From a checkpoint of a small masked image model.
Training: soap at rate 0.0025, 6100 steps, batches of 48.
Data: 97500 training examples, 3.0 epochs.
Rows from block 2 of the encoder of a small masked image model, named by matrix and row number. Rows with one number within an expert belong to one neuron, the router's apart. Each number is 500 + 40 x the weight over its row's rms, rounded and kept within 0 to 999. All counts start at 0. Numbers have three digits each. After the name is the row's rms in percent of the matrix's.
After each expert's rows are labels from the 100 images, of 14976, where the router gives the expert most weight on average: "patch colour" is the nearest of a few named colours to the mean colour under the peak. Only what is clearly more common there than usual is listed. The data: simulated stained blood smears.
# router: router (encoder.blocks.2.mlp.router.weight, 16x128, trained with AdamW), inputs 0-127
# up: expert up (encoder.blocks.2.mlp.up, 16x64x128), inputs 0-127
# down: expert down (encoder.blocks.2.mlp.down, 16x128x64, transposed), outputs 0-127

# expert 2
router.2 073:460493412584559470501554428509534496530493470522426537478473465495501504499450503499505516537519469412481515528410452473459473511461546536524439432490548483551491515455562514492492432492564451524440506527482527548517477415513514473504504527560552503530560497456546522474548499502459454518531497528418483495495475439502429535465517524514404491591492500459537459480464521424502498489432
up.0 100:456532517494556469509569567523473471519523518491469422458482534428496472423524487507477492528456550546500497473483515525498464515501538410521458501455554507496542566578490494580526496521509504464519474536562491571524496504527458486540599464473504579438569497564435440445553515532504503471451492463494538492571520497507448456492509473489498486528484519512387559508528423534457518484570
down.0 105:519475487455530460522460479401550439524572531494491508539469516470463451571499594478499524469522433499477490516515515568549473556507574506456491554484496488520504498585479512488481492454500536514479527501528458504440522552487449546484523542492492496477474538498484498436520603419473482520474460530445508541578491500490508430474507459512430516519569490450590403495521451447442475529443
up.1 065:546415533505464532535485451497471498494482573423537536479467465479487572511470482507546559473517497508512448508534496553465466438551512475463546494563459498440489536491560517509508568556417518541448556492482535531474460592478492556459547544495431460533500434493485441502451454456499532518479577500578542564525521512449542434565455440477478531459498541470529500523537558507517454509487
down.1 080:514514518550518500537443530485471534567476493527543512520519502419465422445516516521509525580456542483437531506477547487486480526499414424524521512491493469580493495460469514453515469538430503502486477387486527578473476510443563469446545577578542466483499526561402502462575459457485547483535522550513531501542523460563504470472536499517516527482467458531488536540503538510561442476472
up.2 100:431422523541503498491469457580529450486474447556453544509472423467543524497427476544500522486519469569537560497436524519473461493444577539475564509466499506510514500520492519538561505449535470577565485478523510513517456499509439508488417505513531497457556528485541475527541516498406447490494498395457514492510494431465575510505558520497536453493556525548431478477492445440475535519536
down.2 103:518478488476521507430409443559451558525511531495447508543500455539510486552556561467463482521479451522423582499525487487541530510532452483476429473429543442524486527472514474519435502540509488560556459514485500500595494534427497575566440519541547493480459541534507537512514535506542498436477517472530532486518522445496538452471458453463438482513495616585537532512544496519480504520515
up.3 090:471514448508502490533429521486638533488473511571580498495503502463507564535607507463578505494500519454498492507522479480535522497484508501500524495525545484495459494445513537561515492461494513461517486488522453536544511494551414504400474458479450518521549553501388501565530476522524480487431485484474447543432449521527512484464491514569501560520497446466467465520391472544484543469473
down.3 084:416493523525532475596484448538486450640509511552547512496434501523483521516485466519480499535466519512477536505539465471517404525491498511479558479450505535471465480526509542491411464460459445518479614540558572522472444539581580545509437495530526463496533413539517443496501529474490539512450467478443557505463527500525538501503468489472547512487479499514443516524495536489557488506507
patch colour: pink

# expert 14
router.14 115:477491473486398528497438449479465453509404542503478583513475487590462528577573474436435460518427478533515476513459557520575612482462449523499527450494509539475510456479468501498561476510520520467558470470564555505507544471582464452516477497509530499461491465501522520508539514509525550508477548469490525541481461492526506491490531441470535437466464505420470545514453487499524519570454
up.0 083:558522492545524546514445546445482437536522508489485414463534479499470572497411542489463444506460445479502540511467473495480550511456590481547496548499454527576471525582517493493495519568390538478529543475439459516457518477508478417564474508523473516567487474487471531515465445479471473527428408475489533434529532523517521517511510429447503460557507520438577514506511484513515504486494
down.0 092:429479515556469499458499515458530491517474475476516530519518537528494534498493472513565476487578491482396464494590474498484483385432518486553531541450506525553549489477564510610507551549540478468492453464514562464512539497443455541456534512488522475468509486509504581550497547473565525513537521542570454535555474453443551538507452572483431526556545519504477491486482491489443446499488
up.1 098:541393478497440590561503462481461533550516501542556552424505524505532539488385471515537514500501456519515503538561526492502521486456574469568482486544480482486498464531471517524569545449531533538505506483432457551467512489510476486433466497388598417477483475523503568492493499475513520495572431504506503431528549469458531473549435490506514488476523498472527536521492488479501535458457
down.1 092:544545516555570474468592457402513504510463514435447516462433498500535564514553449447432537492480448515427521456461483533536503518555484401506505512558480529406455503450463456437527563494531494524445480496495499520514518464482454444544491462532613525537485547531521557583513490534473504528473563477515466485522559461544494575484496520474506513542521464479502511496503480531533499507527
up.2 112:455497520444592554527438456484516501518480489505506497430554503505458535543542440482500502516509467498510497581460536501609425498512537479471547428546459479486605540550463528521487485470540475537468549459574464523569490468552449523466477484504480501502503490578459521495482546516460464502469510445510495436541429456483546506477520493392525473535488523475493545511484491390510437480482
down.2 108:469500523510488473458525462487514501485481534451469506516453487531490407514492497498452568482462508486556557396496437521530460518483465465448466589557486480500462533561451470509571437418510483503521418491468467455500459485428426523457493495515497536536477501497519483520395516494544531459528524432466488448518509480434539446581477479470483571562538507527450551532511470410508500477474
up.3 081:567465513457458519503483475526515464506441539450483495525453429515500444524475491461490439420495423500557437500512486486508524539501548513487462524524489482556428480427482513583526577514479455601503498469461465493599491490499511478554469484461450446525471480432530568504459436463481534479494512468467465550479502519496534490603488515560526514462585593469517517512510435557496482481511
down.3 081:504553503466534521483540479477487529467559438506568475518528518538536419433533528566524512573503468494500483441453473553495481438519487522517471529465512552534526523539517539429474409452503487467524521520483516485565541508448584484474515558544514559574454515472554503496461581511529463450550493485472521493525526489462565502554578413479496511534541505589565471527455569447515531481481
patch colour: pink

# expert 1
router.1 091:496550495554569485583542445502528477555565487552519457506580500479508584516464535492465549502497521480407524491461502503429451512470564468532517552445533522501512538467545404537466419442479465512556523459485419531448441500424468489502553506530487487529491528476540506499465526484540510435532451533515501477511532480445424554530512493504473561557531582520498468489479495522545483517565
up.0 109:453446473580492447491522541500501461510470555451537486518492550523525524426456493520557477461534530461497468473553462489536549513537540466471504565487475549515485527462599484490443624489476501461537539467463409478456475540533572509485491428526476503519453485575469584510458527505548608518491539535509483538495529517502472440462508434520539430462544516505448462496510502510461530474458
down.0 105:521425503467532463548497494558569516510561532522506489521489476468521488503527512507541462441466482543505484533512518486422491498564462481496460467534496525453499528529491597452493555464537508549510521550503484476522453476521620500486511451506590544466535480578460481508543517547551522481496543482588506545563491508549471529560485441513493467554563563531495426531501395532426529553463
up.1 095:455520484503591432553488442493529487504489483525518527493523537494498514421501418470518533468519510528504563524439505516480535492522462507519548490486572509523524509527478416437484489560497445543532505525433482523433454496499540540541477450433493469533484544447459480402531464453513495460556475547537528501522464470511531472418512548471456500504394504502457540459507514475553569433387
down.1 103:495543531498459504465543547538624550509507505543399487480457473495496563419534503521537513576504475503494461576430519400542471496486475481495532509489531519537538416528549546518455473439506505533479484583485504479478587555474467447504491527465516480481537482462531522440532516470423479489521463511453501390513538516456543496457493447499543486477449524496491511467530548460557457476515
up.2 115:447516477466524454454500511507563479514450468473521523497553537451541496507547496567525479468458476632495517489472557441448410505526475507403521466476517495492466516526549608482475562521498524493536488457456551543542490528462490516440522479486449472570532489488516428481516442504517506508466459454569490515515492559491502533461481488492523513458413446578437447583520520487555475459495
down.2 137:481507529476429596584456519505459483415572528455458491403529506455483487487495524495512480517462540472478478527445554540564482554494485461493525463497514486501488488519474541477493508548502511416484560564486516461522492496468444499503467529518475565542502516398517488451477491518498519440546527459434512396394531509487520526515526530532492419540482472456594512487499428471480468506545
up.3 110:482440522550546539544438513456498515559447506548483494508459490500450524497432624503441524499603458544459446522566470486564511446454457455497518489479563500524477578516528493472456477524514502521538534531537501496505455498606387448513507492514466473454518504513477468502530527455483566510522468529514532513432456535495482410513491505522541507564487536469495464517442553522456568510497
down.3 094:460519539521496535507502447521539493518473498572453516491517508483521476483479495451401462525533490457477562522573527514496515536462529505485474480468540414518519515516526515516500516516560467396437411500425427513472438524462574509471534486575442521409519506489431519406587514535465538491434466578466556516521526516535490476506491496482495501490478546521497512574409504486479480534466
patch colour: grey

# expert 4
router.4 112:445493467575476516588470498523556461505536537578462541447507523477562458541509509446495511498489506517526571448468504460435553452501429507521474503498509527475473528448413505500568465453458528565508451573466566567508451517502451413471531436492491576462491523490530522549517533478556521465555573530464534448470539525491466504499566541490455490519519453434467521465497466465452545477494
up.0 086:493550504483495509535475516454594472492464539509462479447550478502528436481424491493421517513513490518519564506541562528498530485414541405504490501505433556495578499545489534497486484531462487499454503430513546516465484521345431467533543509505536485506526516547433564464471518440521474491504428430472442487537497471479458531476554530552424510502536504470464574515484507511509490473489
down.0 099:401489566493554447476527485490542495551516491460492554414537487574468539473530427526476487485533512461521486504588513555526561524502488495456513493531527492501547458465433529471507507565463514488523412520490518506524518528514566468522561481560494542427468555438481537488561487533447468458431443522446449442523479529449483521479560581453528545515469468510537561526510465494441523474559
up.1 117:460571517500498524501470488503513501550449543477472548475445480455537514490512462547494483530543398514458535539472520509500476508503535500447477503508521441532431485500468502478513536493545520456438523480438535452478502501516574493453508547479517542533448496409527546544611455489598496556499487591558557533499558484424466524566434462461491476484482460496525501453443569448500566539531
down.1 106:507433498420475470381516427452462482500544587551488561554475500454481461523470495509471502487497503544509566499483476484538484562383532493518541500498477532510514564525494466502498553505480430539489521501481469490498516426536498492464517493511465438530556536548452487432477553469497431449457529494442519465491453464544486472489436528572512473550509537481449474569527463509537529449411
up.2 119:498483500480534478507457458496429474482505521469449482420438507522568430418513498509539497527553506467439555510502483496442549466534491530522462517569523550552410544474534521530455465457553493571428451521495510474419566490466509572462518550458549515499452421501521440466531508533523542475531542535563462550459587559481464573512484541458495530480529495483506469466475481484511514523437
down.2 106:553554464494492526505531445477513461488569500415535467543510475550513527570556512537521471517475565456450520514491507465521491420516555519546501472523526483499531471482627527543478446492553462453457606522494509466430457495551565542469516466584523535524534493569397540539516518558491503447512439497525475524456469462526526471507485465602531511464525538464510526489487497480463512496472
up.3 093:576503469513515607549527493534490535554538554524455476556542469557604398547428508519490493523473554557544519464506496479541430454500410454571504477484527529546482530477448454510484508510540486522477426434447508581560549492419522503477505468452501471495442489478483516509482426466498515509556505564446532556509471511491463455512523460535455544479478524540494485502541524532502509498487
down.3 085:493590548452515413531560515510496520522443540452580553535547487484531462449520518541577522418484493463524452452474538498504465595465500538453513521506528518514474465419493531512500553498494428514497519519535460567421496547421489464547518554485508516454554531438498484563498489539546440583540559486492459510488532522510500480473505458560444477483474465515476433466532492505554466482551
patch colour: pink

# expert 7
router.7 120:524463538429549465468428513454545519528473491495496463524474534493506457450514525568494527523452530408482520505566467499483532526570525568439473520491520494554470526443476403487492549427509527432523533462499526510503538529591463540535426553471492505535504549446442469455447498525508499499466577473437509559463388512539562508516442518470520465500453535521535529531511451535484518512457
up.0 105:484440509439492452453517527497507514440511492521448485516481559455456510477464513507525514544509556424532551589494523486440530467542556501491541448542504528542433460560523507458522508494497490507527486466472424449427519420429504490416554395514557474541488476527592513494451488438491454490519557525490470487599515495450455524442511533525458483492556491472505514562567524502498529504543
down.0 103:503440534462443459505574501549454471523522481556525502494519481531415516532520478493443431477541518446507530512532454513529513503480562492551585491537456474495528467505498558441466513491469516530504497492506533521464485553588513513471407517478423548466583520501479554488527444573454519559613505499562479473498512502501524470513494453542438439447445483463540533484488468447429505467424
up.1 093:488535494484536503491442478475521439547471434446448451518471562500530493539493535481587517472507536528523479580517479494476485438484472516481483505454499472501563555439519558498476578459505454468528504414485473523492522443546476492408487603502401535539515462477500547534573451470523490497557534429476495508496467511543548474525434514425550470473461495550552462442469520532523476541442
down.1 089:492512484566496421416468536481441564565504519483516486496551528510558539571501442492558550542521490394434447498488519452463500554502525556510483464555530502493548491550409534489503526463461542558531547560471445456473521503483468506520491488447475538514465610476455495554509561470569483495446518461501491476523547539461552504520551440465490474479515470453508522487441552537471516556514
up.2 098:511513449463479546530514533524541464537512582491441494536553506494471475484448471453406510551492494482445485445472532553563485607584490477536487475527384539477476477501505509536481547474515527545463486471536504496545479564574546494471497443434481507570480492512476482451508499479457546558483424480503517513463585470504475456564446514516521475486451479563520563477457467489489450504582
down.2 095:508497610493508523484543506495594483443464451514497416483469433535487485491479549483396497492498481576428530504451454452494454468561521463476516570468495467581496446438473530485449498567490469446544571474497525436455468480556528526458550470521499451482475571509535455561497443537513436500547529492473486508542510465534468498504517467518523523443550512560459466474498546487538559503509
up.3 095:520453490468470462544547486527477462516485497570475411486513507517509477516497560468555429512403550616489474480509455480503556575476518438567527562494505564478496486436466491515485518445586494439499538500540518514467484514438481541515555527481540518542501529524438506467560525436355490488569490485527502445483479485443495530437502490454476473538527497487560528497511492461494529481511
down.3 106:472490581584445479537551445539502426570486508496487457525501497581539446592501484357547525457534502441483479459512500534489516537559476502503475491516475516542477474498547504510460458501460428438479489535510479526472587504480505510515541461493517493530587545462482507512465522549530445484510518525482426519462429491462450449424468491524479480412466556488497523544507502468519556486494
patch colour: pink

# expert 13
router.13 082:479478458501507436522532468513548484531527519546501467493434504515504526468444548496578471494516552437531528500431478563461477528551551496534474523462589495497542452481548473555502445534502477470493516516480428501496565479508441448584431540553493528486490553488479480472532544426556548493454481446491381474513454501525413560522532517448436467534518529473537465448466439531513549472510
up.0 080:501472565471504429552488467440422559492398465561526507476452505451482457561492492485400477511501544530544491528505540537485531439522492418499493508514509489469558535492532453457502496536507441483522570463559580528503509523527441489474540468465476467533475549504473489496510502462528524410485497534531585567504460464550501492504464464514490526578488531403586540468448459511476542505510
down.0 097:474462513471546540495578530499527450421441515541459538517545494522574478482534448479541415486532517417516488523511558519456488407488475529540479516465530498501522571553586530453492502536438534503523458467544484462528443522466550483453462524536497528468524549533476489506411533427533579520494537500503427449484515517511474463514493552442511483487490491442575535432527468498510561574520
up.1 094:512540574569551523495427512556476509550487579512554534463563546484585465539469564469482463466540558520537502493592522576523493474533507494506526518550513524480467546455414511462394520466480452437517466547515479523469449504512528528576514457545441555413482515444436516521441521502527442515514479498435529465473488480497491526546516525477503510436488476515529454513480494535446497547493
down.1 101:507536561503455416454506506460546474511538476503505456508486502584490460500517509495614496516484491542435518529536562542415496427462526451502443471490487491430549505566499465490514522539515525492553458495421527502469538459467537516516495499522459490492468554504456449504458443571549541562481446527494546518481479577513474543540514484480558505465489596541535474428516605503470546452483
up.2 094:505476500498563464451557440506464473467465493537549486525514478482492446437495493511504575593489553449484535493496500433549494510452469535503509474482438520486532442517462540521478512499455593506360395472488519537523578518485473471484503479448500501535443458507483518518534515532453518539593537508426464556505436531480502532523551472459515536554513563542523476521467496535435449484545
down.2 107:503521522455484479585436515538492478505486458463457541433565476545436449540448555499414451473511543493477533451499540416443473505501501545504505490547496480461478476555538446506535477497508438549532472418501518515476509584534543493495532568459502433612535504424558540533506476432508477518490542546534514468502456489504456483449499480476464523499490464517530502545530455418586506457518
up.3 109:524554473498565469481513478473541443509494530525497507428489540487483563502540440491511421548436565510530507541476454482545565508582561544514465564546528484459543522482535551456509586492490477591466559470472473540482397498574443520502441493540473525450514539477515440446531512517496496501497480506550432474517532470494441442570496488478498484524470450461451560497505526518537568444464
down.3 101:517546484474468408535516528541463448532547554542490454521517444518502511432501510523504570415511576522496509506537492564508523490448505519517502446393499547512465478498453509494476502465510481445436495574486460497521446484484484534489526509523446525460538494470457525430557522496557505461565518446466492484497477460488505504477490436535392440465534490473473503611608437483482495535456
patch colour: pink

# expert 12
router.12 104:465527448427510451514544451510525532481554526516472491510508468466536546490548462495464465469474465486480522448502490474451412431567477544468452526463525503509482455445507538544403521511483456470473537450481467503431498481488463507506438542514549525505525512514495490526528495493571489491480563441432458497516492535597508584561576519501448499524558512544406490396572460491481451471481
up.0 107:494532485417553463548502519458476428461489493515468508472471438472528593530567454451489535575464547508557524536582503522506515477526488455414457500469473519464544530443491498525492473452515524561520451538548506516580497547437462564503515592469511444495509499477458557490562423533497488464391596477480482467538498519546524473525538530452516493514471470506472530447530486527504480468522
down.0 105:508499483483507578504520497443493575479549535510515501492508423441476496477455521548541530486477397531548420473497463481449441606492438506528443532544504482425488479486479517481502494428493556505524592490514531450457471509513520446482434507467582521458539545526486516550507586453501547475494466424554495513523485506563538555510536461454497534535529472496480471404458541534493475490477
up.1 092:493529517489516448424370517466476547414404463474497486462513495530502535509485546430492483575503456488538498590489524472514477550487575556476512450551514468508528535554505452510597472491531482505554427527524472476490545462446442499519482482520507549468517439527542483468559500500510469521534546527496525500525438513476555509502549461484506498513520443432497438570501501523461403459479
down.1 100:431476494521451550558561486519527459490518480513597486503533587530528518533522476575472540449507563541453510526502519474468478499511538504501496466531519526554489518574414510532459503514524545511460574407516480565545432516504466565441514477459508520459519444407463569457523481504495520517487514490512492523470541433475470557530445511466502476576504556542559509514419523518538511430457
up.2 102:407482510548532463465452448537483501439472459470483533500492406533578571466495512487525499465502539516492521564492458469490606529546489517487503533466497539609475478440479519507505467580420501511527424488480490465447477460470540467499528449578482576513492443506579512507456522475463524497495529491506443468496530482484529574459524527502552468563477485465494491531470460526540421563464
down.2 096:461479409496480499497482476549473462553466495592516521510480468517456492510523470485476575495467558463509473541570458457475449421574503497502479498518533474502521502441580467499455480520574549540393470468538537589471557516447466527452430498501468455516470600519490495541479456469562446462546471512475468457465542486501527535471458489456497533570459466527498480543524552486526535547462
up.3 093:546454444484490511484476562514460557461497472523608424483491446518404436445489498529483520452507480542534481527490462475505521537429440592457484449434532511456482545528515502505563539534595441492459465479408542549510554473451443500491509590499470467538477492512485511480474515530464465482492528543478570570486502479501533444477533498487418484522531492525480436518542479448495490498530
down.3 097:488566544498603438450457466492576494532502478492527540451436506525515496482483504507481531508476502511442478517547476417579468459489467464402492517531496572490514470521507497542539545478473458496521490486550554413573504526565533522479476488506506481512573459490533509534434563460533509536505482499507479526496405465514531538519504487581530540431509499598523529526522556576501474583499
patch colour: pink

# expert 0
router.0 082:500529544488526440455485469520458574576515461478447436560454466441473490487482521447507559503563473446422489540452514472473443574502457468513526478517524515512529483536514488525446465567533485446524476534422471546464504453483478482463515467607498549580493560506543480531527502529466474497468486494497447576542548490464462548488525489510418493552481479516515427551566458431525463547506
up.0 096:449504467489482570509524468456504479502485543554422584530556504499413587426512406539470537511527469530593556500503456503559481471504548436499538528505440443526560523579496508449515504526576473429469476504531413543483548588493489453514515481509475465485492524480476513430487541473521504539481519487456446514508460537489482511486476509528543419533487544491441489521532518488513538490569
down.0 100:477524544449470452508519516541504546520550459450545503532510469485526475477459502544552511497504493421547531544517563529540497419481447522521501529500542492514463484461455472414524464477425483511587530588468485510512477479430567457466472587450500568505564538426561552546458503518543513531528564496539535512548478524518441515520477562495524511485603505572480567488529564514524504497503
up.1 104:410512491474492556514486444494456498434534501431476577459519488526436536478479533584484482389500580535585521502536480486539502518500463429505504525505470558421514441468534498411482489493509513500431496546563500504468476492505505458518453522519491438454562497496459493497477443515445438514494508470492560545465515523513570432514545530431491511524519525569413495535558516524501484536461
down.1 108:527511535524523512429467482483565599471519498529480454525505436510499505439458482500526568493460474513501519501517462535494483481474488489494533560535461454514468452500430483443546489527583533501487456495557463445470480497474562544514564525527405457466476574479510439538413478505496411494506462453475415404474554495525550446583483496462530552511552464510498500530524565565496505522496
up.2 111:383489506495438461486541482477455522559495448464503550517383503526476507508485430449551446493575483539559533501480591479482454526445484511539481440556513505504563549513493518470484442524547552484473540493502482514530532549506533492471510506535484490531512477459549470559490550456437482442548491516510568512579466470468496536552562516514535486467539473471549438492553481415578479527482
down.2 108:477415517522514436492492508462572520497487507474529425553409566493545534543587595479533502528538523492431559504582508519439490479552499577474478571506572420494481470482445459468489476492488487484505513529523510457519456491496527539518459443454524552549495493460494501446508494531474516451510510536459493474469468457548487493499558489560453532546445549558529442440496422546553475497505
up.3 094:454429518468519511516516541510527509534442512510574477381549476557473496429405524418549493458491487489514427437496537520510509483457463480519590549495511465522526515519476484519523511477466508536559464532504443506518503549533535547490462523533472506518494452455523514444579530507485535504476491565459442533578599457436471568517479490542465441490515543550590494502497485536461490529477
down.3 093:512509546541519542385530499420558549457481549549487466453460506515510531467573541465393466485494464516462530490498510509510443520424565484520531481503469489462524515458489452413553516507470495514537535446472454479483471520459497474430474475462519540403536493535549559481531500482485507493564533439456486436472575574529469513572568533469562506460495489477531526504477503476475519432515
patch colour: pink

# expert 9
router.9 108:457546488482562562495565521475519543466540478494477454479613504447489506503488523572532455471531510504597532525505482470464544449458556503547560494545542492528506488570559455488509535542461449547458429543469482533491560448436526493597523455465517478551536463449528478513439544540475546434498516489496484435499447470432557491519548518488488495556488514596553508472525491492525488468484
up.0 100:523569400490513490461547534512483507495532385509512479530584514528517489488471526436520553550520553493490536546536590434467516490440570563563474543502466556471483541513523441431527477488454457522475482521539464517493484507479460442488494573424486484518511494494518511454510486441417495476525442456512528544493448503499472400502512520494511514559540488445528486511491553423498478545569
down.0 088:525434513486520547516453498488481502485515477504560448509520464471498482449467490486483557465521461486458558502399449511529568503445487484490568514461493506433457497489486525475424522544453497518486498493549490456560541490485430507476477496568507463485556463462495449524486506516497402470506553472541540570480535523464471488441413494487406615420515495543511590562482505489485498577529
up.1 096:515537458459476476506494487555475559535525506498562493504502499566547589432434467540491506470435484544490532512498566487488493525493447508566434509477523445533582438483542438537426506470573388450540479515510442488502481508468535522500490589500542528509478529536492543461557552509488547492425516484588482537544499508542529573509494491547504456499501485515559523398498551483495458475508
down.1 104:481461505439476515570516495564490481473551392450485531562561541439540499524464470482506501525543473576542515567531508514529457474537495493476439478508528490455440594457473473561512516528476513509536452514469526503512468562478444429492514475482542463493502516479524502460408510557514541458467537447518457503518564468524548552488514547420426443496569502489543498401485515538457522554500
up.2 075:522505502441545523532454534539502502460508590459526467518553501515483462453479516514387527517452504414443562557479489506481558489498556494564463510553476546505491489529511532529507529482499469447518433553607424414499526472453513448465430532435508443508460488446447525599511484520472450518532554569478486483515489468494456488468473452487519555479544518535450477524531532505519558516485
down.2 088:479471540412503507500571457489492431467489425483507469561502567514546500466613527497476473477431483478529410523497517458483543500473521491481553491580474518535503460467531479511504486475533452508531460513574412520460446503539443476494504524577461589538490480526490430518434460482481497481524568509485509500475469611458543474498538562523485469434537473458493526528514464458507570490523
up.3 098:515462495550500453497463548492492490511506388386532492482550485440525488499511450484490494549500450499453495496446445452492433448462473454471494485530444494506509503472506578572507533496465522545435462485501475467563484477447525493476477521550461550546459457453504477446491516481566519543479503548536538470534532546503537535522518557398434510521549435600514489469522496459542462499596
down.3 103:491572517533494567593455517473513416470532514525518488524475505494513458503513500532553549453486490392474470592491554534477542503525557560466495493500519512477519491518514479506498528548553448568516488430511418533517457531542439535572504454492480517478491539493498577475511495552492498506478614501509458520486524481510526486524581490522517447442487487388545519450429484460536500438451
patch colour: pink

# expert 6
router.6 081:454529469523489450500490472512529492533569518506522531505489393515500510448511578512505551454507496439460441517514471508417418481503493507535531504521541479556547430451492469532545433477459492455456525522422443513460584483474488487548451569556537526502467574509517463553514510462499522478469518515514466565479451450483424515579532479470459486573563492501500421484460517446516482480424
up.0 115:567498426517488552501497521481460553514509445508531512540481471537435543441570512524502467507537539488549453464479469464521563466485536521491544526540536450528487529528506543462446548523496492496464414520530458462508535506478555455541514348494529492519494487541431492524547486465468469516484607497569489542518478445497439468471526552498532498414494479532504433451462565441531464512558
down.0 104:482483518450512445499528459465504552478392521531467471493483462483526530589545478581511602588558474460502593538515403563480508457530456492464520521543445489563479455484424488540534520532524536479544474536517482418472482541468481499430474525538498522452396505517490552522548493520463538511508513553502545504558492505551463517441490475481477514481486503542458518464517467477555511479535
up.1 100:464487476503469430470527529527418546495453549466555531499542536514489510457411533541494481439505521490483508519524555476546487463469530495529498536431491544519530488453488448460453552490577437540472477524482414500426553537444511462487476536484560435514525548518473529539479455498537497476534507472480499507537555499506505510551543455474669476504534482534473483566517552553573549483481
down.1 095:525511475492506482491529501460533455582457447438429503565424528430490490434538481432537472492498482584465497502470434539469472488504477426464432495521587568527499514507507518465463496421478462490433505550497522512513403566483548473482477563438529534505476507517568547528497495505474543535574490475430529495455522486454426519438525500446508458525499441558500562482477475472515502522486
up.2 096:500454422510535489493442455508402531582439494461527540476493490525507589486490603519525480450500529504602463460450488480505518470486489569467546552524518465545473504482514482489538533499511503528507453439531443472449563533518538473545477509511504489559481470506520531553513394440490445494575559510488524491581534523514525460557532426495539456450463461566470481517541461464485496500524
down.2 097:488526478463470442540564505477512539465481513518457587451463514480524456490534510550536603550498499506429519452518518474472516521549498545479527526515524495521511407477492566529504564507514473512490531491469487510522531484493549474488566489416506522523485546521619529437495530508482499425509473487504501371490470400377470461450489446489596503550526508493488514486486521465510518504488
up.3 106:533500519535519463549479485518538524561560553508493487452524464574479417449465474467511559454474508545537463456546517547532478547532509426522517475448411574441547450484483446509497520535494554437546457431498477507512526494430540500491482456478515463495423483497442555536457487507500539533462485545509558464522555535530535480541431492467452538383457433517523519478541437506532514514472
down.3 108:479575501490552476484586582462549499536506490530453530481435450475505477460551571518493462571460464524477524425506489477468472491489553452501550508586537504454455480470474529478518575506429443449478480543448473465527496513490484461533562540564462514497486471495440544446442490547477518476538518505490537580418498491572523453528440510481485495435471525449499442414458555510498531488484
patch colour: pink

# expert 5
router.5 098:500479484564536425563539525520518504530525500543549493491570428451533468473509534429567499463464538485482482535426493545439421503444541509510507534508443569430458497495484410537470460467540527416556447538521486495465565484426522480525543485513521456511539519468493464473481477463479525531568486556515553562448474499452448557468558490467499549467516527476541480422481456541515468525469
up.0 103:539481518562545542493427500520536468586479496498500497506421561556487525507504509455479544520516503565441513460534502520528507534445439464478515487481532384586518481444448501476473488510503528517415516573449523471542481486519530518518448532550535499503479452470571467465575535503481411515455486433458537468529451496448493529510429486574525545491471486518495489404462497569463543513485
down.0 105:526540502555484556475504462467476474525429537472428583509522499531479452508560525565494474446444388514505537510515587478500543500468570537463430508516484502547436501549471493498443529481531461525483504432442444458452465433518498464467469490479500543444474531506447577531493481430469507554510488512521546475531521548598480463499567492514535456514550488463475523436462463444508506458536
up.1 109:504511476527501579459450490533532481520487511528511463510512490576472558482454510610436459537491492452550497505576566509562454541497500488520523453443495512478520468469466549455453494467537519509475502448513461439531566557533449516459444491468435484468437569448551631516525513490414525474463485470525498497495507444526504498437530469469458520462509532518541431532583459521522525462479
down.1 107:482387500527481442476493453463483543524489509475531501482529550583607521481445496536495491439521485510540484488526478486481546508475539484489497499499487500468493601499463508554504520519561520492452470452574479519479470470503510566521456559542502372525475544468498482563528548514562473610488490516449483525563504520509488505520477474414471518496510589531471458523506486426521420556515
up.2 108:504437579515503482533530525426567481522462519517637412503528531455475512524465511517560513458487512503504518513452444508463522520543553497503562542500462473476499543502464464515483492443457517483506474541597473466484490474528549451599522529493504565476461468453481480435493508530484471483459427556486436474483421525533502543509468470498584498449474529537470560559450427526522502463526
down.2 099:552491476505561471489518452518541512521418458514498505535450503513518557535505445486500475481597443416524541444575500502541491490532504529515463481477552488470586582502590481472494474508474511530489503478551508558412453506477478591472454547509535488492564492557502486548565568535484555427521494435462461492500543510448465486547545504542549520520556527410478515567514518520482510513484
up.3 085:526462539539456548518490555475557542468523551409487478457542540526487474465536475384472505508420494510458492488474520532530459501530493469506456461467457541452551480508537426521559526442538478446475535495552495480548534474450544477493597527476478496461478556521499546449495463484529472517442541507547503514471484537560517581542431533582507603546523534468590514520517521530525493512520
down.3 090:553491515519473544568462548431522408485480439528543576512543465502521503413573528504562492509454452517563436507516518454589471455450506474479554544511488490446491491570424458547532545566507435463540436450561504456513485549495406453499498549486483474557472456535479488457494523503466511535477490512487491485525476461487522483518573499424476501487554547520494482494534504468538434459521
patch colour: white